{"model": "multi-label image tagger", "dataset": "procedural textures in two colours, tilted and lit", "train_examples": 97500, "image_size": 48, "crop_scale_min": 0.8, "horizontal_flip": true, "translate": 0.12, "arch": "convnext", "isotropic": true, "norm": "layernorm", "hidden_act": "gelu", "mlp_ratio": 4, "layer_scale_init": 0.01, "inner_norm": false, "moe": "top_k", "num_experts": 4, "moe_every": 2, "expert_mlp_ratio": 0.25, "experts_per_token": 1, "shared_expert": false, "patch_size": [4, 4], "conv_stem": true, "layers": 10, "width": 384, "kernel_size": 7, "num_labels": 47, "residual_init": "scaled_by_depth", "optimizer": "adamw", "learning_rate": 0.0014, "beta1": 0.9, "beta2": 0.99, "eps": 1e-08, "max_steps": 15300, "batch_size": 128, "epochs": 20.1, "lr_schedule": "poly", "final_lr_fraction": 0, "warmup_steps": 760, "weight_decay": 0.1}
Rows from block 2 of a small multi-label image tagger, named by matrix and row number. Rows with one number belong to one neuron. Each number is 500 + 50 x the weight over its row's rms, rounded and kept within 0 to 999. All counts start at 0. Numbers have three digits each.
After each neuron's rows are labels from the 100 images, of 14976, where the neuron reaches its highest value: "place" is the part of the image that holds the peak. Only what is clearly more common there than usual is listed. The data: procedural textures in two colours, tilted and lit.
# fc1: MLP up (model.blocks.2.mlp.fc1.weight, 1536x384), inputs 192-255
# fc2: MLP down (model.blocks.2.mlp.fc2.weight, 384x1536, transposed), outputs 192-255

fc1.497:524373461533491492498521526602427591448467445541457589488518462479469434619506546465505497454549482445397484458491553439516565395585527456574467496463518493533503506539576501565527511409448449
fc2.497:560506597536474465466482558456483491469438485488588561534494518469497540568520483546490507625467522447413497444496449502511531524392526497653518503569498536508395523361557530458481552512447495
place: top left; top right

fc1.74:493418424488496519476468507485435487485408541559494510535568505519475455476524377501435495481553533542490574508552557475440234413553535531423462506552558518427577507468498538596483560484482492
fc2.74:440556462531503567537444543518495571483446482517510512497467449442444500473544425521549429481483494477467521458501531512409444556513516444581524490476492508526545605520454522483496470528503475
place: top right

fc1.189:507457486594480599513534606486465483562535454584513458527504582531569479543530607559625470519521439561491594470420454555479523462533534575532521535571544515447473472582482478489528509619501624
fc2.189:455490575466528566475464410477450446539521481432416610483438477491563489474463518628548556491581548439513577541532484522475515485559479491360516528426516540547511470500489467484488538598487457
place: centre

fc1.299:519453429505529441491490564444538574485658442534475464488576431502483475471423538529575508505526407511377523503565465571481536456507534493545508518499457522471430435574533462550544546533475531
fc2.299:486483467478524561578504541480552609401434464520461627448465553425374516450490431513554472376562457552479481419500554448479408509438513503570531502494461509521479432511517488486496476526472447
place: middle left

fc1.176:551411478506527593415458530427446507536463527499489438505526540519494511548534512471478477451570492544519475552574494488455484506467501474474505454452498459470470579417441497593608532577472552
fc2.176:490483434603542483476583457475472597507494497491539442457582525451462516484495431447468562422520544503481551463488529481425443498484490473495481458364522501466514487573584544527470471508541509
place: bottom left

fc1.48:507459525450491446591553621466458489501440493491505433540497514501551446612539446518499540473580528534461469453591526467547475411538483473528425561446480438509539483493515549538496672601501512
fc2.48:502465541504459476531628469500454547723501518476480458405455394461499483548467539478530466402397538575435572411502509496480497479472435504589500502508498491561510561481449459521509493495529510
place: middle right

fc1.765:539466471538586400456520416487481571485410499455552512492525531538521470492514411439501570595509421416532495411586517483398508381516499467502447556490530482573603541540451505624482561534537508
fc2.765:434474473482402573571532556451540623466511472526446501531442417456424418518504519441496421520521485543508556385496621522493612497417529475624515542499553515547551541496575460402448517489523470
place: top centre

fc1.15:536484579464449429503517460527485512436476534496515529476539497465514525478472576492485517506532443490438482492489499530506387568496510521502479576565500483487524491470503515505431584543566512
fc2.15:474503489482542431469461457646487562487437497442493455504449590547466475482467435490501460363527507498510514564502438517522355458645514515354528516428486468490517488632358420487489505416552531
place: top left

fc1.568:530541622506507479463420498530540535420481558560572453552519529414603487457486363583483490534511424519373480485580594503485461510486500477432459340482478491527556526401572468524589541506444464
fc2.568:467487434489552383516489561550543483584643507453465454484521465545441566454509464441509379502390444598566488465467484512570482489545508471466507529374514547580569481635455513450484503493509531
place: bottom left

fc1.309:527475573499453459527610505562514520498487511480452486522564457593566508541425430639477499503552489522452475545511477490576532541478453481636497541555507515522562477429590533511529499615518430
fc2.309:520507554457497525554393477406480439458536500473428532580544536549452505503550522537577511545498553472595485616470560504567589457527455513528510513537478548573537485516485593504484510571479453
place: centre

fc1.646:514449502531503602446513501491466500507626463537514551533571530451570463466525647522495532573430425455493469537504466528476523491578487468495461439537504481590529484459529487473487498505493505
fc2.646:483473461484358557440416510427548509443606489487421531471485566547418553520459538362543499722637514560427464464486600509459438570439460515523468581599488518536560505456518624515548538493445504
place: middle right; top centre

fc1.263:509449455487513521453553534478468537502622550540548579526586418435559439434479546511614507493524426550388506484505448559549524545484501457553522479489505531482396476534542468465494592546514596
fc2.263:483483489452483688523574501498545590343381477494439587459510508484364528467491446512555491436599475569529506389578546481502448540397514514502518479426568474484508414467611405507436498468455462
place: middle left; centre

fc1.613:526433491484501464509524480599534521533631492461494537489536536507478498482518637497431471626513532476486551475557404479538440475477555477536497511520471476399486504553522456545435485494468456
fc2.613:503487522506500524396529460426523479484560536519490490497478538595479525484443532552545474515368501434546541510503604438560752517486510500518492478427508480503481498427518488504508493559496501
place: middle right

fc1.280:472427541547578451533566490543513557456622499527377447508532495455528489617493438450483504472439510370512561442563515535419454416548547451515437475506562468498518519407505391423536592496425469
fc2.280:514537489506460469463534500451533413514536422519530525504544481473542476540514463575432526493557556510468488521435540537423483489398464517475501521551489512533472543553572538516476496511496478
place: top right; bottom right

fc1.631:519462568516432437456460490458530443444502463536489438579513551465592490521505434603531508550548466535437488495505508509510501507495548543454506408567492493484469533426481505494468532488388440
fc2.631:504549439523514378542506614603489495547660468513512493551538476573473531450517487384541410576390490570516505414547488491567470499569481445522503530454525519612558498497444496469560491495515498
place: bottom left; top right

fc1.461:524516508461485469650576477398553482496409518440479472496433538514519508504478485603587604551501483507437519449547450509423504482503527457418527552480518462455539482486484527509460468489447428
fc2.461:485478484464496548486531508492473472503559504522463431524552694522551498540482476434386506465558526494442459615472380490583561478484535555397473462581483498492428489515575410484495480495399509
place: middle right; bottom centre

fc1.30:476379506533508541407457465483478491544436596491463555532513407503496569530538569559506449512552489563544509466528460445539305519466491496445484477474498532394465473540462460527541573557478548
fc2.30:408518436486514499402486439420502473489470466522466456417582481457414499494522516579496506596494479484528511508470513482470672459502513492467597517448506524558555454532582533479486502598457484
place: top right

fc1.644:499497492490501656507461491527469434486425499509514429526478501590520448516480496516528505441452507482474515491513238426456510517549481521461458535495485472467551467569452545565517510535529478
fc2.644:501502505487479522478577467412505573524544506474481461567523461664533487512499535488544480420538513512490383543494449513615445494443496523458483495518516476489523490528537532488473498408520512
place: top left

fc1.504:395468603567477532467413626560551459446505494505486498478515468479549481454461504492463484348599484471455492433564588543610470411487444445629413559451516499529520481556586454484491547539505563
fc2.504:518515469487501552566507484579451457491563517513364507525533542491483460497511487480462550459611485497429450607514502544485523528420407535567482471581542516481462534585503485526464488548488490
place: centre

fc1.624:529487554518516481453492505440546538508549405581453636504571511542566488451501638547414536445555478469512478528567552470564465453563482550539565384561487401437438481482576408570520563356493509
fc2.624:501497432444501440590586589529488460534534499543463558542470599476497547531505562493517479555525562484482483514568471469485520548395556534598527472631498512428510512457502510618471490467465468
place: top right

fc1.87:511504490533567411556610530566546573503473498483450491457586510453473498514443530672582591602450469535550526506524460536579565456527471480503517539458485505525422430506511518575503572597496469
fc2.87:439545504491506435575486490539505486624564461470519611397465438443487528544461607530524504464461441500484465473478501635462581560526456535528462491509537492482543457427538554480532552569524534
place: middle left; top left

fc1.193:548452556467491500373443533480491430493478461464506551496587558496515479496469636521486423495559465560467502475532414472527555515522464483537502453496484470515549494554465459467418499571485497
fc2.193:544407488529431515514505432446511521464561554451468432556571502594512481499483550515588567486481440521490428473503508463564408515503467517472434424463469504365517576540456513500460498439458535
place: top left; bottom right

fc1.301:495493507500561536493467456467410528504438506544539442429501500487482454481485434529532576576509504489501509557532508533464444556460417491445502565518465555427551450537510471458532501439476337
fc2.301:506534391465487603471492495490493480431566492615499502483561522549488543530515567467567532564524458433589567514534453510608617478534519500503515455494504524545653516466497509597491501476459540
place: bottom centre

fc1.647:608443464534483551478556565441522498552500501511469446462549384494467489469476530507681495446544499525469490560523427486581530519516470529501461499501493471540458441512492507473452510578487420
fc2.647:515468512559460596497571437459517513503475488481479515488533449537604515592502546557544455475520488555537437576492436511551479505520528485456440448598444494425452460566519413482525515405525548
place: top centre

fc1.595:592415520490493451503557459485484475535548473558490486528508545518515538534484656451572454350515466550501493519463509482504429549537519595517434625476539468477449534574603512543522526501548575
fc2.595:499467448497423489550564429462523555562462515506433388428443491512450453548496442548475509460490531518594567450552465514550622499442444443566495475413536445577537488559552455523486441481458483
place: top left

fc1.712:528485562550493456539455534496548520448424480499576464529446444508593457445506489538520485570570511556504434392568531457427508452524545547459440604566475500499512493552567485494418647538453504
fc2.712:473467488477560550528610454518532521589477476562480426467455395510460459464514523436517511304479524458470597519510510485418377514476517492475573555486472494463488546535431429518473488489485449
place: top right

fc1.617:535484467527466580494426566459504458454442470486458528514496496541444478516525638418475551450514480536528547472452398529528352490440464544532549539545496469339506586545414434494485503511449488
fc2.617:515533488496518505518552385502463549500493433519502457518510561438538482476493495441534544408586531433596581568450396533482639499449575488437504473411497483515549486504488527497500495520478482
place: bottom left

fc1.742:517448370433558556477546468522528586496471401540492514442535544528492544486551460516597503488515529478509607489496490511467434489539511547521567455450525420559467452464547445573489528542583469
fc2.742:490572493542481528551429475554464522569455486531346528521516505506525439435507432559525464486466495523603568439485473467458603486426483512437477488463551456539450523580481440518489478557566500
place: top left

fc1.95:453483414502478537503439531519444468491383464453497565494504574484464467457584591508593504463425474585515544530427431549454392498608566575461494506481507529661443467580508496442493515483478460
fc2.95:516529479527490553526494497499549456570425480500460495543475397444558514551477563476500458491487496453502489556553298505483612459401503513523537466526489536635512503451549515517514494532501516
place: centre

fc1.472:446507440492493464472484541444536518478605412477559621553504419511448440529428551555514496401546442425495463447481520559435492408553582570596454414566498460634637469555510447525450546496558608
fc2.472:506481435509556529506521521516536400461523497532414511559561440411433539512521532425515541467458537403468529571598495518547628435533524479473535450379540506535537515489436494516490491559476468
place: bottom centre; centre

fc1.558:519409508447476511471470483478552586419446520569456585470500539508436500493463485529594499537494456485537464542532505547464470398461510526493469531471538374496421474493441495548565556511480494
fc2.558:468506503470401564451465492407513560438521512505552490422631467429496482498477508451445616459465457493433622464495624522497528484530539499582509508446504502500464514417561500530464496494460517
place: middle right

fc1.677:501463543478470508466473585423484557483397427503540629452469524465541478536526627514592506485491494509522481538462601495478572423495457497510466477469546439627536502540525520480559585490486512
fc2.677:541481585538505429476487511453497557574491454535646519426483373487458514520476482505437504385389512524432587348494463465413445491399520492427475488495500485533372512380542432509489482493482496
place: middle left

fc1.578:527489541504537513545511489600461522446404490473444432530573457547596530407522420460511610567544471434457527482537528553403472458521500465463537496499538502529518444500518480523476554511536489
fc2.578:506533503466519373473470541472495626454361540460554374484518454505458482475475427601395403469444509604509501472449474489532426459572505476474483521428502477583537484509316454446505463420513443
place: top right; top left

fc1.127:555360452508498463554613500410529569483624530518479539523622584530504524497451538459563531633375516488538513473521610540599402507469462522530396523526515482568502474454548527448525513497519408
fc2.127:541536460501511422607431540511498505366501590570509498466398462416527573458524524498459477537557464515449420526483484525398473461412526477483465552411533545386495463493510603552533475558519495
place: middle left

fc1.709:545531434569473600437412510417549516475474432540593572487491500446465448543549603490458568502556528421475455486516383474490433517579511499479565366480528404493463472424491541570490510421416463
fc2.709:451484410518501497539614520517558486574520478565478412525515530527454500495554522465497455435439500507491526521464454471465488546450539524539468486577569476559572493544548542533470494488470496
place: bottom left; top right

fc1.415:513409520547546479474582505515501440495538567526438442529523522474523497507477447499494534500562496462438456406541462512534542416541461511536540526593506511445566473494536381514497527500510489
fc2.415:519449562516428541478478541449527481420456518537542556534517426506630465507523536457418627519610543579413394516510499557389303477457483516442460470551467496434500535466498482484509477415473498
place: top right

fc1.381:536379492494527542463466572553499566433374486482452580485506552473491486564579515513507453420521489517493494608494504506467507396511483510535502513462502352587535484523460501494506591427435485
fc2.381:487471532489522540454542510447540538524489511499646465476563410489480550503463561493435515382408462442366601405540519509397462508494532485548497479433508500497395510418548427480481516491447563
place: middle left

fc1.537:472417388523518519397479462400510553508447607547552595492553505487370462503544540534439519575418458549497516464415466491395429540592558617387536518498500510475479526600510539498483535459497498
fc2.537:480454518515556464495505459484481572583462535472474445499609460556533473574477520576364554456450541512407442491553437524569522495444489530497526494510560564484559522484485487448511489472501509
place: middle right

fc1.717:469497465514508526442457522431492510480456505441527448515491561421461419515479461513568567485428514548503542499569500463437510510513562457477457536524509427560558493528519539490548486463538402
fc2.717:496471551494494527536552373455491544614510474547538453433484527503592512545565548568473611532643528484454430504526482442534521491409444470489467529469512502498451521524550440569532482400487514
place: top left

fc1.286:447537456463507541591495510461491441453413497492432411513554585467458456444487486488535473444486471459475435507582497485517489460501540439515428545492488441436507415407514533438504495486480444
fc2.286:450515453459498566558520427519517576500386510509498492441455611469647482480516529515479586500556446438426418589539508470501557490461456448503499456528491453431452530528518407499536499443486492
place: bottom right

fc1.395:547390473548571501597447496512545491560451512523547559562495550542513590501482580451550500471431540540495479465453513547479449496591403508565495578511402418481499539522496431560481549433598531
fc2.395:501457463505496605520508473505489552464439486436334508474468495540503455527503409536604498483525432523633498452486510480480594537544499461505432463546487452484441438525463387486523527461506528
place: top left

fc1.621:511547592506475522452524503475530441464449440502533390518448565461523524524424340559463539505580520498472572440547612558470455516497493489424531479463484521472627546468501477487434516616526539
fc2.621:485562520491504505482471559525461495538566475536608511486571632550547512517504452400542487572429424497524470475543449487680592484520534492485467519517486536603430450435473389546541488438438488
place: bottom left

fc1.186:560436513516549514444445513438536547437436422459514579494515505534510387524516546551522503588498528407459468501472503489480538464577496433578557410628532395593461478463578409486507594554525472
fc2.186:581494587444474561439533420460495409521488413549433462537612481622531484522509376410530457509484484395509535541485413478539560501501548538512547455555505486538474568491482493413464499612487544
place: top left

fc1.344:561434520486545716526430569561577551536487533529537428514520516564490453521468471496560526455446526475516465482490323451475485543493547484501482501532504496520505457581477501521537502620525420
fc2.344:519507481499474502505523465438491601477505517472462483542521444664535490521505506493532469409564504535481375515503486506574424506485472525451478514492526471470525487523523495515494486377544497
place: top centre

fc1.492:554458508499461589422542557461579526510508530507477444470556424463450456490473537483562472497519475534443507538545375461539474526512432489464491488531495482451485484551517485504523506693471421
fc2.492:523485503535465554488554432444517465475498516481423510551526456605572542601489536533531423458548520552509435569515456499562467526543534511395477422556481517476497490594511442517508518415481537
place: top left

fc1.65:559459443452481592516581494609460493497438476550504509473459544502486506523527572452516470462594480511441512504442417537569326476612500543556477456506611453436500541489538434596524567519478480
fc2.65:519538471535455478547488448461472483436555472506551493525507439528494577500479546508489472553460610527486541530485449491418541511402497526546538532510521540590473500451595665502531459529433452
place: bottom right; top right

fc1.111:478514598474582510464465509537507543408467487516493408540512512492484552501545420567481521544577424476452450476603556545528494364564549416510492527534508479545584447518485445605449509447487514
fc2.111:510502539526451494538560513523514480545459497501436507499498447518472489508508496477421509624466566547393502570509573474470519479572473461467501518552488475565451501478466384448500465483499513
place: bottom left; top right

fc1.297:526528500506535517465448451529534535485521461587483638456583576552527537504494555473453483427506440524510497518483577524552434527531592460584429415475544519544452582533532440507523544422479517
fc2.297:447451483577466524406575456427529512526624522473574457510635500550601489494480594456516625357551516425459500525513477502466398508528467538531525503502511450485510503475394491557490522440508510
place: top right; bottom left

fc1.477:656510502444511492452540520546480515466460542490524385552492550552531619496429526510515598548583492502523503490488495537532377551536513449505501624545514478474513459493490534499546564470568457
fc2.477:512472469479526289511511557637526537561530529457476426518445538518461487447446453496444398378439488614435482530542494499509354476630513488381511549469504507521508491609353391481497478453524538
place: top left

fc1.233:469524576498426490530584471525547608512461486409531458526535520446572425466497453413516528497480525404577465516485496505568484497430534511490486425438485535500500492418568584424490483510587465
fc2.233:469458443520467527496549536476538433524545503595516480469461541538572439513498514398493465541527492548468575435537546490653549539533514450567496502585536498528590498511550421486513490549479517
place: middle left; centre

fc1.353:512439374478486377522540532501484499513617475509448657472491492487443526457558750459528433523517494507483484438396364458473506455541496487522509557508461456498423489484466513636408526494517500
fc2.353:491497429475496541431572473423567525509504493496492506428514492583459523517457491541542488513432465468670510501525516461545785551539488486564521492549534476486510521516523457544485508453498560
place: top left

fc1.706:539455487554550532478517545533481533499463521554481510518565388474424498439571490504541543485510451456445490541470427438532427513609525507481471436507516546477441477458626469552474581624568486
fc2.706:559498489512423540487530468441502547482648537505507423591554426651513503488505498426535435427536527527487458486497463509584493470411513469441476451544475527486522526530566536493540505445470515
place: top centre

fc1.503:460386514534506438480500536555545521560513472542491482512438532462469471509494447468549518559456541452575486473538512525485527469548516455498389484562497360465593559544547494430537564536499415
fc2.503:491561500517445554456543485444514479491459502532591537489548447443588517500492521498435482494449514468459604566488497484467603492490521506508478478524496454547422462401543522484502536485492478
place: middle left

fc1.346:469450521428457575447561415595475500513613517472599454475559567448566465534555612452523515432433379543526623556451565491535525535518441499462562508451575491523447470535429530415543482524547504
fc2.346:519579464498497517462561443497475553491459437478502489447497501581549526426476538427391523430634516561473511565499652505490463467477529500476536432467537509600578484471514506439465497524438462
place: centre

fc1.242:492460565531509497521533498459501481515527501441449502462573483522527473489490606533537489461505416517553481542495477522441487418485527482528445565499508523553480480469480478562504544520437509
fc2.242:477445514426439465526524488456456493505442436495415490492416502447459472503492489539509528453488449444490594392585547500480511479433457450548450525432532501402476486479629430457463485558535528
place: top centre; centre

fc1.651:466517551447524531400519475467482437516531512447576406490435567481481526488429434554478520537541516455374422418535509489493415482533476456456491457520461472478574469513435525568474551446535491
fc2.651:498489482511482416401557528525518449594639484497498547541404496514499477480492523468465461387407457570453462544531541490522478487583519436425519511430512498413471513542500464477529478512510494
place: bottom left

fc1.498:582539549525500508489487475483567453495485505466572468465454590459565590499538378587497638502535428473476496463544560511498452482482575433487468471488577446503501482444522484481540517546499410
fc2.498:463444406495553365500502532612508479596625490467498429488511510577454544491470483397519397553462525597548494440553482473624469486624517460440500515479505493604591475573428480532537493412508505
place: bottom left

fc1.289:484441519462512499403652438475530493542584486488477433476499534449439491479446400479513498619588509494526514420536541500432558463504483505393456547549528440449630464552473452456492549525501559
fc2.289:489511525517517559474490503475495554504404499497517434522550526511457502456511473534548502511570455491654490553477507504577449496556517493583485491553492494551545459497419472611504520425520547
place: bottom right

fc1.234:479435485452486567418461433446455452559343528528517467482526489533454467554616384525419431422594519495464498478519604461496322444529534563475479502511480518484562495439452534600509580515482559
fc2.234:425504505535519529520478491486514524471454518509550507542507513462455542497515441513512436445528483465366493466515496536402417529521514427572492524477474522526534573515449580442502507585493510
place: top right

fc1.215:537432518515541558475552510609435456564442573513508372504454597530581545475650488542607604480486462455488568550539436532486424448625511521420543613506504473534502494478576485555537569523551430
fc2.215:490484515465427586452533363494536512604560475515416545466500450575508546468486465591603500504536497554575527455493484480486539504465502504539451450547439489554476539464509444510490525448550507
place: middle left

fc1.689:557489526548451539483572539470546566483526448486445518462501393537523435471534446542454463541487345451545507571490578483446493492529507476516487433491558522545434534501532447596454570531535475
fc2.689:467574456473470521528580579414498610524514434549474453534543413378475444484530515396437478410553472536520470465438616482511571535450494448561488513413513501435550507486595535426448527462510584
place: top centre

fc1.681:469485526489525513566486578538494455536523380492524547482589500481478489552485574445573512525525489397467530499509518519442415476524503500456463477492472580511445449512538454500464580447512522
fc2.681:473569532491515491558459572495480482440528501520441493429432436547524461487466543357501625480461451528422406428507575497517543496445439486507446485553443495531408529469483496452505499482478482
place: middle left

fc1.397:394487519487475538486443454437553524484469451542449535520514536457549526516555546519566486471545485458503525417428414509510461447550521497513546485426555490575543532437489439599429531508470514
fc2.397:517539544492521541538505464567435438577480510427416522550546496597507527553524552617482460507548504461552581502461358467492556490440418589431558468537488611607532412499472525576449463550439492
place: top left

fc1.27:481410518505503499567484521492618555462545500532519486477502580422475480530475497495583588513369509539535504566519549423488450481537510534474407512547563337530442514543583536460590590541490512
fc2.27:549518524465478558485529544449466490362478503523536535520615404451442460444491464420458527498489445492450547529524563495479480523496547519510484522516479459517468472459509494500477509486480535
place: middle left

fc1.354:487494496440446465511615472581495580449439502444494529512485578477548436524514536513461573528485452575502497523481562537607334521579497531510458605491506552488491461521596529484458586470524495
fc2.354:498493652511547442580470481469465437463468493569487468559508507568519480498478373403522443529457515523501477477444515491497450512461481463457506457608499515508399472504496473376517426532578482
place: top right

fc1.445:584477584448541475398501434538428551507470445518528426525535576525584522534364427480495433582476488502492448500545568481494403506486489452456546562541520532412544495485500533526464509463475521
fc2.445:505568539494540457423522572515566469543522526517377494559596462545485472496510453423418468509441465532462501541511529514510723499569514448395469537428488497622506572448525361406471515523519506
place: bottom left

fc1.60:463522617494493563414436484529521511458422520469501587492498584485484511490475488484441505502381426458534534503489492522392464493536476404519412517517557495462608561528502522495482506428556488
fc2.60:503477510546451547456551430374517426459470505448503518529421505516490469504483524610532543453658474482547432589507525534509488534462431479453469497510524430462581590456554583529480550522548532
place: top right

fc1.359:482491589463465516457469475548557468521491497504510451533466600453599490454499392694478579529520415474419458490514561433492495433546484482427490417467449408590592451456472480533581567475408501
fc2.359:522459464502508367528505546555537465641689485482454540514427422539484523487513494400518423513380518567522464452509458491547524450488495449504488569468501568540512484531514538457520481527536483
place: bottom left